Weights of a small masked image model.
Model: 64-pixel images, encoder activation relu, encoder patch size [4, 4], encoder layers 14, encoder width 192, decoder width 128.
Training: soap at rate 0.0039, 21100 steps, batches of 64.
Rows from block 2 of the encoder, named by matrix and row number. Rows with one number belong to one neuron. Each number is 500 + 50 x the weight over its row's rms, rounded and kept within 0 to 999. All counts start at 0. Numbers have three digits each.
# fc1: MLP up (encoder.blocks.2.mlp.fc1.weight, 768x192), inputs 96-191
# fc2: MLP down (encoder.blocks.2.mlp.fc2.weight, 192x768, transposed), outputs 96-191
fc1.490:488489516523534553505588463323503457519525525554574531520513562407545454540511467493506594522595532381429497574462558493384458559504520423553512559512432486483445544527507445545490494542583486510536475548441534480478412531417477564577492538399534540457403499479481415511525542572467523464
fc1.491:472502502500463492418556526236540527536487515553528525481575496562547430471533453459497569460556549450524492562495493462465492421522527485425441506442460475526433470481532573558520485476516459511493501496423483530477414568423560551573403603483446524500475535520512508438502488540454470553
fc1.492:549539599453541509496540415336503550493455548486559541576584498512559497560541482445473552480601508462490430540443562477517463510488548362616496457432473539502524562417545408494502491523477562503541519492528540579437457565489452466489402510449523514502424491504475515467513501459533540504
fc1.493:521484450488475545500605501362601485538469559559548543486560509581553410456475508528500602487496444466522446576551445455459435464540556432475479476453484487440475430499514514515498479565492423531509460482452498472488568502484541558499479638460538531532505495582454532599490520531441549495
fc1.494:580521478485554536504599481347539468547475552530499526521451467570499403471509537474470602550560450516509413615519484516407556530522556437379495546454451555529399568531489560572571485516473475544482495504433469541617468492472523493569444598456418584480519515540482540496553485545473550504
fc1.495:468494544525533535505455499268435510585533480523539580466558491496489467522516518569495508493557466594514598522469496459530411460531571503561495455473586427515484457547482446446487454548486478534415473497492434543505469416539503468482476567543499464589487485524510493546457528508501545484
fc1.496:539609519411534504510513410355573471496546533529569470530485535551529424540533424608531502547523564505535485538479546515486457525486547513516574506485449467453463507543492535557428545529527492472494600463482499487514551560436533543618455550542523516498461510522575555484541508475457451476
fc1.497:455510505423530473488527509185501470529514559423532496490507518542461455519495463502511535587463489485515503553433547554475509523501456430458554470503482491484439484465500575487507544465498536493506505518478485479517581581533537495548469540452469554440547472502497568459487462554498542494
fc1.498:539515540447504530442583549342451466450481554481548521539596559563459469537573464463486549519606449468470555553418509501466509493529521462557511554568468500489524575481526453564554490488535521543457416512506527452422405481420516525561449429527451524509441444566533516459536504517464421484
fc1.499:502518513506531526473544469380511497491467556532569454447477417571510454480467513573462544441497454484487469534551469536434492481531514515595467653495541543518440459636528538546560509552507450565582471481450443546496376488497495464540482609415532554505599443606520450563511542611477479520
fc1.500:528448511508602470507487636322507531496484482487469450467487531533491505537543502610450514452546437428484467465509615473506460554538501539634500471496555567480512426587483458464578400529529421560464502482492524549480520506527498529532538489454531504471518523586507467606490562532500538385
fc1.501:536535588464542552448544445242517476557540501505561505512562470582436478503506513469507570504551448465501448496507494497557514529551561389505462560493517495506468545530528528545502448471592483569557423484495517517535513535479480593584467537425494481481458514571486509439505478590445454464
fc1.502:512577457431505523432495462286492521556465510524607451498595497596567512461424493473501474551511490439491431530517541522569535507418543486498472606475464471528462517564430522539436545388510568425568479522506443457576445448390451567502462427508523495477512477460465587479557474409484557468
fc1.503:547437426562609556557509526321578481532490566525529473573543543446489504539470521549579525599508570507575455436504563474479546434521520446624505492544492534503440514449535460455483566517502432541512448492439486537489456534530466529592468438438499465421515416514512488507482512594471539502
fc1.504:479523482528542553475431517311435493425590526495492528457499493539461444549463514503530556485613455470541480518531524408524494574572524443509554526603474425535515495442615526515561470528550479512458459495468466533513464569449551495523448506482456518455474463512548552530448480556494448433
fc1.505:466460527454537466493544543141484543417534485509525532508470426488478544484453503482568493443475541552441605560422506526454512580512480476554451422541412508471558606479461465524542474555533460478502490527463493509504487517547463479489535482488465508486452553479487478539517482497532491394
fc1.507:524563437481510598433496414254467467504484545521492511532478478489491416560560485501471565511591450502574541534534502386466499515550469487507517434559605524465530494497554538466566505574500583508523489508502498518467474600436477498486444515503501557444494460519503474403548588628429531437
fc1.508:513425472439529469497565520305476507487508446515456525381425556533550446491509418536578581407508429439489493529484563520506458557499550533551622499470449380442499560448536472475509520516393448516509417429484516422475558498505460512512543536399424438523572440496521574563618427568420482470
fc1.509:510528495554527472459647464207489431463511506566497508438512486475500461494546444499463485515506489459517495568507494460450461438468558519548578460411485417548413514632476490523444490479496494509438460480506581417550505533466469572581508499507531589489476548468516543535492547622389518484
fc1.510:483488452460524532397579493264564461555449453550541469503485557597498473649490457429537498509542515415492426501528515581521456529613513561443486482510516489460438454502496558514484459534489552469489569455419467495419462421516490538515551432474516521395558512444491523525566554588446478504
fc1.511:483501504471499504461466489351546535509537548537551619507557522581472527499451461535473565530486483499512437530521439586396510539505567458489447541480505500486420551551461509539535506523502468537557426551524439516519498581430431533651476559476460528466489476609435516482496484439463511470
fc1.512:503519569530427596513548512300385412549462483594445518574481477516472495464478512503493496553456495489486541489505458564478488513482569521438556515418591553500480455574462464431473548506494490534455471473487503530492411469505545539549565421454476488521536496504519515496454506525438451507
fc1.513:558536460479470424493479534242544495468536549527523435476518478576529451590538510487474537515583554505422440562550532515443485567551509414550512490514516471508493571488532512469517510538455522563510471541484475562583508488480486489490461550434476414506457509534555536448454443506451481525
fc1.514:529427532417570552455465511381494442571502490438465515513453588538477496514524477537510531533481449446507547480517456470432443521516553553555578423499465521506434503552490486422555500456531443481480429517480499519545374522479503421551534464462565527460452642522496456441501489519537591534
fc1.515:480485498599595506504615530160459482506495425562528504495515528528490469519534510492510473456593463485561466511503507559563579503428541482563492541523473429482516480475579493493540517493559504524560484526498446442517519460491459526553401452455490535511414514471491519437525416514456464482
fc1.516:516558534539474509479584525252474458446532512525549530470526475563538414613476474534451535534568466410485488550530542545452454499496437459488575473480479534516386501525493565579515576499560503551503525512453455513561609501520484547538415485457562440606494501510506506536529467594437542458
fc1.517:467504460466529533544422515356539503542467516456520533526530535599402494514539518494525518432499532490472525599527487527578448500395509516493471510535473392434532543536484463426478565467485494503475416463490488475491387523470481473531481394501401489552481477501475579449566492485408547489
fc1.518:488563508523588616575572513280473459475443557418503589492590602513506528482489484523524556557561506515446456579469580494569502517538600499503500532529553538506591483513551548553502408561535527578516507573468507516548448470497471589495492439437450435441506447500456481446523536543517508480
fc1.519:486539469564559495426512475350498469515588563445497515502557593544427465495556522521518507506529458477449459514415481527481580424474515416491525458491484566463512447510584471514500461543522578556563460521547543516537509609396444494547501473514535438446349563539438530414462556532482491466
fc1.520:520562414537612611510496490366499537455492525519547500539498536528500472574471460467506519527498524463428517557511436541396451385541565468528576478421501472551527549534556488453462552457534495480524519469531498489486416487422496460511520507380504509533461435534416530446550471558518484550
fc1.521:452540506535502474471494533399495392371493554461556444484553511589535419494580451440462477575465419404472590473515556510513503591519462486506559531482544549497557499539515589531611512508497543541499475410493470526477530504461492438577552530499453531538622545567419500427451494531513569594
fc1.522:531443471446578507570509438329562510506566534521546460483552581398456387541523510607532535523506470448490462535530534447445478536572595452567513489424551422532399505462554577476501483508548481531484469467544358576502540561431562468533475581494554493501466462507456486478560500600497514551
fc1.523:602528504520551439524566499367439410477411473505514476575558487424595552468514499459557511517532555517538467644515498441503462543522562563502548504461463488525436546518513517403552600583545425556469493500481513460434463498454414479600457543508578524552445477505529498516506531562473472513
fc1.525:464580505548564508496488487296501503478585543545509563493554527554472508563386529539491610573558461498565456589572513504453516458510528499541454527485486471535487512571492460564521569475530494535598516445531453460412444487424458453603417505436483544495412402522479476452577460531481432523
fc1.526:540446518538555484516492456298452520485518555518555479468470512566449501467526424476473476534516472498482560492454517476437468573450483547553506513498487530541420528649482514548570600566522465462487500517460459496547588540454484456575521480557562517466514492394541504415605463460405507435
fc1.527:449489493453465479475473505371588507511436538525627451472594461574490371524438547563468567526482476435524487571463485515420471470521617522481414426427507534468440506496516526480453578501463450596511504445440459476480561528420535505583459638403501500474504524500553527473498511486435500511
fc1.528:487453521421458451483521450291539474501529553470452538454465531592578442475518410445465510527482541490504481485475492488498496540454434557586549438528478495485415540540520468570435503504462552522442489483499466524527466559465505519591534478441610549430521455579497511417468520502501496445
fc1.529:554525507502465482558591396345480485445430565552602450519493521532516460502452448504552511496553507465460565476528503524433546494504557438518489548448471482507538454629541467461549464543576494539519443558495466614446515553424539379504440489500484432455549498585520526470475580621448535454
fc1.530:530530511440533545506475452149533476522447537487542470485548466574450461518529483496445573540613499446453522502513489482456473531493539424499520552466503462471494517458538471535519539537492442516518478480550519469522472541441485482519387480462523464474461435540554489464526499537502455529
fc1.532:480468582427543547442494483137530489443499488471523491475539515471585434504561537487447497498443539491501472579455576453453465545450486564381552514502537467436416429421483482507417438432508521525547496521517541507508550494530552548484604491493528562469481501496509540520553430505558467501
fc1.533:476542552409457465571506471260593514442491521520559521538452477587450431483516477564487593534508498512541413546464589544393530507558486471478581578525486494502442573493469496501535520446466422438471480457456480457434422506442472557556484500389479561475487518448566465424523495516545500495
fc1.534:530502565507469527442545482152495434517483481535583469518480566507549372475514482503502584524625489429498478578506434481468476506510504422522548477435462468485528574525555441506573457511457477435506459532515513491477420550435518530540366481512537524501473455502448472450570469579449501534
fc1.535:477558502555447491570541534181512606522494541503491500444579522552596459544471530520557477464454531529496590507419497497457505542600481499511478469575437487556520465626483541468503532509469475504499649476491525514458489626512462433523519535524429524552496522534569502583445556596513484499
fc1.536:563504534429458528510529476190529445525474557515540465468520484575490444471537531488468557495565495461518507562477433508384511509478533487537514465471491492524458505528546509553521549522513423506489470486488425481512455553442514589579397539528474516447494485558509522420575535493471498537
fc1.537:490445466538531468519528546365431470543541513468526542458600534553523465514529563494495615599473555433487523562501526466466412542531515462543476434458474483513558410497533471596487484498508519489593455493527516574512438516470555595553457476471484539484512555583512568536515543591496478530
fc1.538:440560518484480553509541520288571504530456514503458514452596485552531402519492498520465542559543399485467425566516451492438502414514527436495477506390535504530480549465514503481530534506509481489529498483422509517490515567485522609571437630452501486525412509546503488415562496580448502503
fc1.539:554483494502499459538560512203527490473472507483465533468444501515439457602561503499499471444447517434560602503606446485382448509505506504427534517494546407515477486556489472514481474530459525484543521494427511456573484454419506569521543499475489445464426594495593454495535499517429466472
fc1.540:529540472479447612387558511362529435491522499542451498420519572476529498586515495479502521480488489458520513603620491481524595545502414517516529489492469398516500493537471498568433395516486527471483470500499516456542543514457524411488522521521462552549511527500521517455518567488478412518
fc1.541:559521501526501435542563502315536527409462512564519531524451580534484507500480548494557583537602489480503435516428425518392476554519456433495522507508471509464556538554517508512551587543460475560565459498473467480506475452455418444551428499389511590436393491561521510459563524626400556528
fc1.542:492464524459451465495530511295527451582488520532513552581561489573568515544550506505509628502638428523498530520488450468463457515627553487567520466502475537546448437459481565561551502518497456534549456517485529512457520551414520566540503578461426644476529443593470549443531524566429427466
fc1.543:490471506553518524532580477303455491463486554482532564450484491521488479525561442493483484509620526484559542466429520485560519532463392439524545555547494552505388443540481439541441495436512504469443505485524541469591512540497531536471471463590437516468457470567488477495500484553495487424
fc1.544:504539534515516524501580391328418542521528587464562482487513486464503405484492561430570557456527485493506465446463398518507488502421485492493608480510507518500509525434486494530443480584541499531649545478439526460477528558506598418631444498339585486460421514524471502426534487498457471410
fc1.545:588476529485521491475462570369420482451526492439461466526437434618519478497561479466475484503600486499440531445521440543464451505445582499568425532560572436427434525526561428568575531545573483510544506452466449520551553603442420408443519508451503450490522527456513444457540423527428532470
fc1.546:553512483514619492519588482328511489519546497551531538514587535571498431560518557496463607450562462438502474475583458473416465517573531454435522463465428480496519517524479556628549582467472394477546463577387444500502520502468401487548451552482495468581485463506521502411534493561478478495
fc1.547:548553480526493492444523456289478530499483486470519535538378563506541528531544488472503529575607608557510504449521469460497505429491563438551638497567509522546424496508499440493504476470511512599508531481528492632393514558465546519612479472483555558478483469522505501483547581526563482555
fc1.548:511512504466565443445488412357565519509455523510525503430577528533607421432361529446446504563577501486508533496579469476487521439492493447484525539480570542493460398538559511468481394513423479494517546556559423456548543515489492498539457550576519573525516530400493558445536427483408443423
fc1.549:560506536447455534528560467381581469576483502594538482470471528596536506505483559491462645557582477492402494545506484464396464480498570478451521488391506529504440498538452422518536574482558458504539438438434501483500521507401488522518475542449563543477552524532482480539538524603489618504
fc1.550:595545468513593533569500511334533508520501516567546475593523549532504472595508405547428578428510543418488498548567439419352438528411496473525507524405452527546498523589476568541628572437458460516444491497494471490476525516459481494525467566399469506523474499446468524425535589518451461543
fc1.551:509497491391478438438569525347438620480472455507516482512559429453496467463492498505507602520510479540461514500482555509512474494415527465521376496556435561533508425525487530497532585582492480500536416562473467434545497488431536483554409393445554509486505545512489476546550512562475548518
fc1.552:574540487443488493472539481342543459434484534501582517494457517557544503546539461488459627568468564457485484487506414515496446550510592478507599454432534456544359560526489499539488520550570536507486492481477549485509483555408496499538466422505586468471574524450535467454603530465417484437
fc1.553:510464521519429515482495509088506507480495523510448488474521539476510489424442466481462521462565428488445499502477533565469498477503450389588479505490345467519492641492497492571545473515509502471480469478507415421523461547538541466530438503521486467517457516546514517434531488534503509478
fc1.554:557435506444513466587476505258530465560468522470511494555464530450481469493404481496559533553552497405480463489507540505487521505436588436453576489488393489492480442553521590509552583476445533516456429543498459484576496459594525495551456512481470530483458530470545581428496571520448470547
fc1.557:552519459503493451514488440309445523583462514509475553556381566502612497596501501493532547504586475433549527549559504474449453472498521524426513454529486446524396541535560455542505407540503432503562550504523546442546492601516566505498408530517517505434536534516518417524550581516409495423
fc1.558:440531498519529513566521406092475520457584440473545571548484492519506535457527499526538603512578506507562473441530466502424534526527465464460503453438497449521459521551468489560525560590444480520481481539553510502485478540475499511512487580494521473506477459452512465473473466560496468502
fc1.559:586411407507476456502571449291524426523525553511562521508436390585602451423547488587462521495612502479593406489487523515501503523490512461461446498519562522571493560464500480508523554518474466482583482461417429475482554560455449473547514592470497545591409488525492534496512546590444531478
fc1.561:582508525473579538460521523255476545557525567467474479479511529528456535549479501568479468587490450472513481554470462516443510598546520397562431476464488453482479456500519543533500539492483557470515504523517536447522514496418381427547453408505437507502522438529544518415486528534475564511
fc1.562:479500481514501473536474476067522489528511430539505466461452505524463519569491487472482538485528515434554474518568435511509520565534505555546465535503530546502474445561499538501497543539541518514432432504505508545451500559458537525526519471441472492517499470470479518517553513539561477536
fc1.563:533568512585475537558547492222485419474532533436550593506571519482536423497457472595519486533526529529455464561478508463523474498476490426499452545551497468513449471561496488437441414557449596608403505489551588528450508484600493510575484494532538435447487418470513529437492492545520450492
fc2.490:505480484468498483543458606514511473470506533460558427559532490476445493513452449531505493455547495629544585521490518492529516448536495459428448460458542468421527500449563480495535501522369434564552518533593467565487536413567428540504510560462541448455519397535437520478473487497433486440
fc2.491:543587523453484546595482464523488420550560472631546601449455532542551424511619500513438560574528540438525517564550379446466413529526492429538558486489476486489414464523544496496464497493505538381560437529499579550521510553463537623506539526496473497419547521450392525507590534497522464530
fc2.492:524465550514492516598514521556477498411475530559584523495491479535418483523614505517547545483400556493502500518465527548507513424536507485383475528505506540496505502503502466449487431481379448461518481494469481473498500452515415638561585639503413517443472520466409479495430452479573485443
fc2.493:554570475526536549569537455587494455521551468613636644511423555515486505525448485557464581519439458440530470501491472427480439506472482507503440465464367443531482522553550450519541504433507560420509410513496547510477449563504492559509617575452450538467525581426339478545504460599505453527
fc2.494:540514472524547465518462461593546480446477509533623600540492544432542460519510452519494594524455436529436514467499419441517438518473512488496509497494439520528553447504527448491553481473513482453522447538522548527502533500480449576460558642473387447453511521563413492565501536510485474493
fc2.495:413530573425509460440606474634478493464533496505586469511450498482559531408500520486518505456523611428527510544449549456563522520415422443491562451562486476476448512471412511578479440547470508520426473509472395447486448534536547508552469451521509521484483544483487461493494503546553440415
fc2.496:518520459532493464497529442681512518451546441513547566566504570456462470532559495518472560562444421560515492415496511415545473479473476526465470541479463473449528460516557484482503512400492454488461543476564503519500542532512486503430629618460473493481506488504486455594474548453533422567
fc2.497:506487426458496455505520406565570456529498489488570598595544497555490560413394474541443594585478477504392456524496461466505539526537452512483499480547383444463539536531532429553503505489426529460530523537612575530550515560520477498481612524451441531532467446462423419440528481506505515522
fc2.498:538513561552530505467472585582467533480462422461580563547513524418499454593575587538508468418504563573602558551517498523460468471544513399378529478485440533504475435526500476526565477459529511528453469552398425482523483482442428517529556572575458457473596585475481538602439419459531478496
fc2.499:462485532455457482472477595601530539451519469478549503522566642442492455543511509489575520449533588583626518452490523560587429439522482441450553522393543480439545438540529461499491500516586507466459558529502474430430561493520451493479541572503427469504495420504451535532470575452521474466
fc2.500:539455461585472442524447559524489502489431574418445557481530416479551490495535484480534457472563454525501608461498479557506504499425467443489620457551453552525471542495546504516550394588394537519573492573472569525488455564486421501449540503469472435463471511574556516431480519474471519528
fc2.501:525505517497494524516485460467542479505505458526599578558551538575491524466408423535464571505500528534448506531430462514509521507516484412445411428459448459421518521569580431531454502461468532466518506544587501494487460505541493496476581555502466514502471402507393418445488451520461574456
fc2.502:515467449465546462507503424513595511534512569519514541561488448551521474407447392513461582526489521476362443486506482460463519498529483462493429464553476472448507587473521479549483500524416404481502471530569528513518473511501559536451559509455471497551460413567465433405500534554489568476
fc2.503:564519549525569468559524605561494495468522447504529488531541556441484497555471530516470469486494488633547565527526431491444469437487488470415599419440474489567485575495545452531508502492523513508531482559500448486487476508503423489532504479486504503396558434491451527563543506448578455465
fc2.504:516533511424546550587463551510548481459389466486450509480562514453507536500466517520497443460438506499488510466568576509493508422476449556471552431566441548490556492503510461484513469520449486522546546472417544546565448555513535519476610539491441554520425521477500542474518478430560503461
fc2.505:551461508442491570527484479410463570458488449467470431462502417471560560522559492452491430468446500454581515432546461576502502422500591478493433518408479541496480496442525480489506503424628499469454448512480374430465528482519489533462478486547504514424461431430459476507489527589448502513
fc2.507:443372417440538421487518411616547572463481545455452520546521439559526521416458488504496535574400437520371451491470503523483549511530505582474477549472504552476534537453462495498554488493494444463470464486543516518543514465493531473432571543497485525513419410584482427442472514545572579524
fc2.508:394557615428495527563568559583444490493495425460510462571542505478535558404584577538459471525506523603477492509440508513489498451454450397553544449466468513454471523520433485523488490487556452493473505548557433511454494566547528449473480465553520535505583503493512478565492527535469601498
fc2.509:403484529499508525559488463593511530485490492456577612543526536460449475407490484451515546559447529547444495483428517439526501511483404537470552496465479466465599573513551415505512532557411499496509548500638480524557450498576476536444601627494503538492464435541463457494511555487525509590
fc2.510:543464541529491508475549527540431583413420466546537425530491491505441546546565485444523490460529442423586503532538511498539548476485552525471500516388498566519644437433539467541546496483574462508499455461526417433463491431518511498418466526546527429484455501438489501483445515522486480516
fc2.511:488425545521515425541466592565554545423469509468568455525527549482456468581531428508478469506529499591460527497386510511534527459463538464527447501400550449443575490420554434444466477456461449509536577440628534576437494442560396491444482594470486445469495444551479443580488564498519498520
fc2.512:490407410528424503464488481520532500526500557515421392565530529504502511485367458575491439548485550615407453529546530596520560470586457539543479485468516516455498542414556512480529562521446453553516597495538563579462486479626500478413545566484466538494474498525396468533429509497555557526
fc2.513:563443446566468464515454489468528510561511545496535530598505486570409495483561397557473571492554480515434491517522398510490506494538502452487492503509492443395453457524597407455486481443456415556562491544596570609502562471445473626435535602498502437471515491569399514479476431512499484449
fc2.514:538592501498525535447468500478511414524529481588620567564519538527513563515459504581575577533459416544539529526518502515505530390494476548496440519400471482460532374552540542568382510451576482537504487521551477560368515415467498550539461532397482555486504504522426479524508420500452398370
fc2.515:469525519479587569501518509395480569487430464434549545494461519502461462510486546518511468442408585538457598493471506500518499469478536478484526478442486480545618567509459510508494451556453477471486463437516437457533444542540473460543538562534526522558417574444518519511487483567540515410
fc2.516:564503504490454494494469481709540546473511481486560535561508553450444495531457441524486474515430448547534515469498550463507530520491488539462512493487502447421526456477563425516525494430436486457512551492655481481505536477521469506430589601489487503507480462475453460530520539444521523608
fc2.517:498613493476527606456596584549468596437469509496510413487471495462468429523605546430484482583533454506537553403443541510492486378464509493470543456471522446442493487468545452486488494440622472470496510514548484488464459521549433474433478480625471501453575475485582491519450506421548514551
fc2.518:507555503525511544540478547538507432484462472539567467419535530451482472602564602495538450447463622542545574502477428536541354455503553435421540471499516530513461551493526509529483471510564464542497575530472464446393475497570473528545487576517448460417490585528508488584494537498554432438
fc2.519:457588455481507439441524411576511557482479490438565529642535569539487494471372499523518576526406443468462545416442553509554539589519503473392481526536447518457560485549504466573512438568442476502498443460520509572490534507421478459509576542453456508569449436555535511458479531463479493502
fc2.520:473542461454505524518477515667528463502490437589625563493517500469449506521473508481461520484520458598532487482509481413533514464562542514526523419433509440428478397539574459506522525521501526487488552510638512506474563495547458512431617556489537473452518490493415454564505532456478417599
fc2.521:420466474505484454465524545515562543480406538509494556465532497525495527546439447483536434411466507490463433456452495564442457555553514475448501450434572570492509534514455528484572407534608487444422547584444469561454508510495435447504518585554465440473502492473549556573389449510613441421
fc2.522:518473438538525502481546472603524592459441541507383530519558526461475466494576459446542525534466479492416502501456480555451559612493426486452516571541562533461542431494414535470531528506574450496484461460528523444603583554561505519526553643491553523492446484481528524525429496506543442458
fc2.523:454381575493494593490540437580525496520563563540410518422477443512559469593520504498541514503515485514488438485484489532562460468552483627416424492516532517466470427473531454605565561467502588495449542422517521504525508449589447495433498621458574492398565467477491441592416434575426522546
fc2.525:509511526519537539511539589672520534406437479422510493529523534437503522484538533478486437474458552560499575437454550462551486423485475468424540492493516458504542536489489471426496452532470474508472573467577501507458474502595428405507612617530503505513534581533550455567457559396516463479
fc2.526:509546514555489559559537553594491465466463484458581523501519514532432511514445548476445433521468544439570441555560534517504470437478504497458488442494501414468504432482481488450496451418512498586496416479533496542454506457456500616522480517503448473510463546543440558659447498541577447465
fc2.527:549537478512552445443560496601499446418511440519555499519444554465483499568509431508463619529470438537557574506501438426498479563394462463537425443473461565539572553495518427450577454467521502387508441501506494389517492526587520489444610511500463442473491474545430440514528612537556474532
fc2.528:514409503436459500516546417402543544606530487482399537440486454537498562482500477457448546470490549488479481540504436487430423486596471561539497488430481534458527592512496538541527492528504434403444437575470487462543496470597621520506536501510468480398518345539430496457499484650460529524
fc2.529:512525528496529554432481481468525456504457503471520527560549494563518504527474451510396605596529453514412422595465604530457396582537430448457474510553359457448446449606513468548454501567522500529427512483472514535485461467438566440503491534582453482598530441487514460481483461469512485487
fc2.530:551519492573528501496485460557562509550484489512551562523469424520463495570513527557472430481446440552539458469543503508505556441505570552403517527473558511517499373509473525528491478425540535566570566477566512504472544487434519573451518596460473468497443615396468551560477425517534496445
fc2.532:514546538490490490550517542466461455485541401470648526542477452540549512533584505528409566476542459455543481514520394490458425474511447404496502480431513487461500453611479572470485475437514513485469398526562441450490520541462553451537467509484504448502567476488465505540473518470469496428
fc2.533:473510535535449529468459585536498531487508428420467487534525537458469501479507515459514417483537564523563565509394470587539503431528500433536475509392496442456561477513555441507506477496465458480496592435635487448456480509546481411475539549479512401494493372535497472518516494468476463481
fc2.534:538463477488520486549469460662576417596528530582581620528483456587528499511472481559400589539464496497484440533529462473431433499558519477481489437531469523498401485515495516518489482454425508479522496550428547549547505494416573599479656615462424591491505541523419498430503521513517512481
fc2.535:446511585470487525449577509555447570434480477534518488481436486480499497535580547440476440454496524431593517490547539468490458496474552499568493501432501606500528477507448518564498487512671535518435439450415390389528471523496545527525489502505489495427509561454525484533511494507487477420
fc2.536:500407449494532449518456509469533494464477497453497521603534450540511540476449420579488498524477440526380530482423479537479511496544486487523423493487482514454533573474528440506505490453444425430501476524584505483538552480484555461458533544489483481529443409575432432401451516574478526495
fc2.537:569420558482513515503458438674583461501532463537645561565527600579502482516496444505489558581468505553460469531464543513558509553522525459434536438482507470451474513546557463547549523428496427419558502513522594569573557493534506562533619610505468554502528491496405484499558533540451486488
fc2.538:479404435444531468457485495721452523442513474498593535496450463483505542494558437480484548542420496483445535438487541451548466582485430497583473502483537503446529527408456434443542473424523388366485480502485520473594479463580559557475629545478486532475481466512381462415503530537486482538
fc2.539:451518545488489524447488484399432510492484475561494528470485541413447432528490500556450514539466616616516558475446626417562497482446496513471545485529529431542579552471457493445461448505514493491511587425546450421560502500555432543552492547535483524522512469463528528490501478423517526592
fc2.540:511421507552468517438533546586552535445449477586536541504455500526567484519577527453445466458542560481519458636535476475479413481512514553476482526438579498525499427371506591487434402526486441487500474459394561397524518492617498530491447595463523514475534609468472496553512460578471477484
fc2.541:506463578499492490488522511692489524434507431475576516462542510455410472539473531466492497532515512545555508457446511532519496461462479511471525508431508465448502469417542431507480519478473418435471562476639530473478518452528462468463639622496456483540454478498486452556509528463560495562
fc2.542:517373562486493441528474574438472450487531487507596508453481529471577435527599497459517532437579523481509590554530452530476461470504485407566432488489496519502470541474517548475470463491438393461465502540418463578496498448424503520486466463515483533430526485636504510498495538484469509425
fc2.543:437534493453518493585456524445505499452588393419461573486570459452499576458421542511430539521544635645463536409399479482404442578567455460489524484493504439473454562551428496464512544536406514511513381505574563563493467538517548461589521516529531565449463460474503458532661491437589540553
fc2.544:459432539471426439487562499576431589480462463472588535529437535512506611430492431459508534466483569412471584490467557478482482537498501554483472530451444451569559533493505475501571468480498428450472525436550456464546424549575365479526600520596520479560535535503472437430517433535612501501
fc2.545:584514529491441450432470576510565571510502480442514530538530625465481435542460440461592341456490463523649547499503540478468515561516498586469534524465453520510531504500531517455510504493443457434520549421589534417518539459471502515525570551557488534496496448484482512578508598429552433561
fc2.546:445470555525471493455480511615494516498495453489501541550500550440403521506422538529493473491525481532544506485460494515569576424480496466511452501464484462456554482448564450459498478536469451477477562439740511545437586485512445507432536595465548524523413478519496396505453536524516526563
fc2.547:463497421448546577490566465550554481521563610524494495558500530480488526472385443520468475507493413509384454447501477528564507427528489537489408454543477376446510591441457472540571544504501498446552443563567469576590484424584493485427463513514497606532542489519474383470508490600536612509
fc2.548:533499474597508491569481516565533546504508475498502559536485426611488508440552440548535459493488510480460450513448416492481435463604460423501557427513522483430465498470495533477409450464483461526432476567422494609453502405454538571520555529493451429460502550549421584447520533542576455503
fc2.549:516531471538480505451499477593515520503503515486693620485523459448469493558515455560508523502486461549537491456521475466567459435549485396542509428442463514483491469477584429503506483453473507463523485498596559552432535479466469582452565626501504522427489460535440477518500512447445386510
fc2.550:525550506511475479532498522703513502482551469457625524523534567469374442561474515518501524578473454507565482522510523475481522470512524510481526462459507434444499391443591441468526476441524525479517572460631557507438519477474430515422603600480483521556528492483466493547466495434588497548
fc2.551:479387464409483500485540523545517500476545534465442481565507549463533488515473457473502502626536482473422464461464519592522534504553451497516514397568519402472555552500584491510493558520418487485429470552562536459493518532611474482414604546479510392447552361574520446424574582515492498503
fc2.552:416506589483522537515522484678469624460485465522501499590553502503545495456495510445589503435509464545521515373480489486458476534529567535508548561496525510435545578517441480452536538467563437444383515444566473559439509488533519534490612548531455610508470547467513545515486518533550395414
fc2.553:455578509465489502481474520656496512464492476425604558638579501538505596514391498588515502549472411524383549472424540496533539565499526444508474459538497487483577470556472467464564445474445491510526540472611470547463517553434494436503562526492517462537453517522484521496462446485492467466
fc2.554:365424523472485514481528530515471536367420583440476518510550504440496428511383560494535397438515536631477465455468612502621564531467591534488551511512538530495565604424483466473534463536497468603516581503507411475454471456556459447519391477535502518481397494551551501510496518493534459486
fc2.557:537454581509535474530459543535525604536506528516507465462497495541519477484537474505508495530522509483547582450456424534503500519508563499449442509425546552476431421519613481524586536473318526481433483494561477542557572536521497619482595580448484466426523514562444529509511553492489464508
fc2.558:457528516467551563529576574521436551400445484439437479495484485393520475494482618417460456469461580514537480501477577541505473433495431471481558499477494526565566593506456491484460484637601520472407472519421460399512415551596496383562485480559480514456501496525624476568475595474536537452
fc2.559:602468460527493485494414525593510471491464464531605562540486543462437491558558540542480410476471423534441497531472424492517481456477537461433486501429469470502521407508511492554567389450462498495547470449487526554452489473429415540482548609441487510496496585550445470570492518466520358555
fc2.561:522519468448478544564531462628510484480515496488550501494537548578473546528496503463420488477409493539571408479470502529454501423455491488503525484446502424494548453505542480475477584398598486526605437547590456494446616511523577529478513557599528435470484502458481404569503422503590503501
fc2.562:504339453507478446487529563369517487491528597519502480468491487458542505474621437476513502462557565533417514467531490470550449526515429461551485506511548498446474521337532504459546481495392411505490515542469549531510492439564517560441411508478525526467568588507425458452476511518454539485
fc2.563:469462557493490480548466616562436453525488516553517486446457539457527498488583546389374500494509577511515567372426533433482445477516478476458545484469529534489426475457449547423510454458457479520514542559487528507548466438549472457484474542520491547417596570517450589605497582429476526499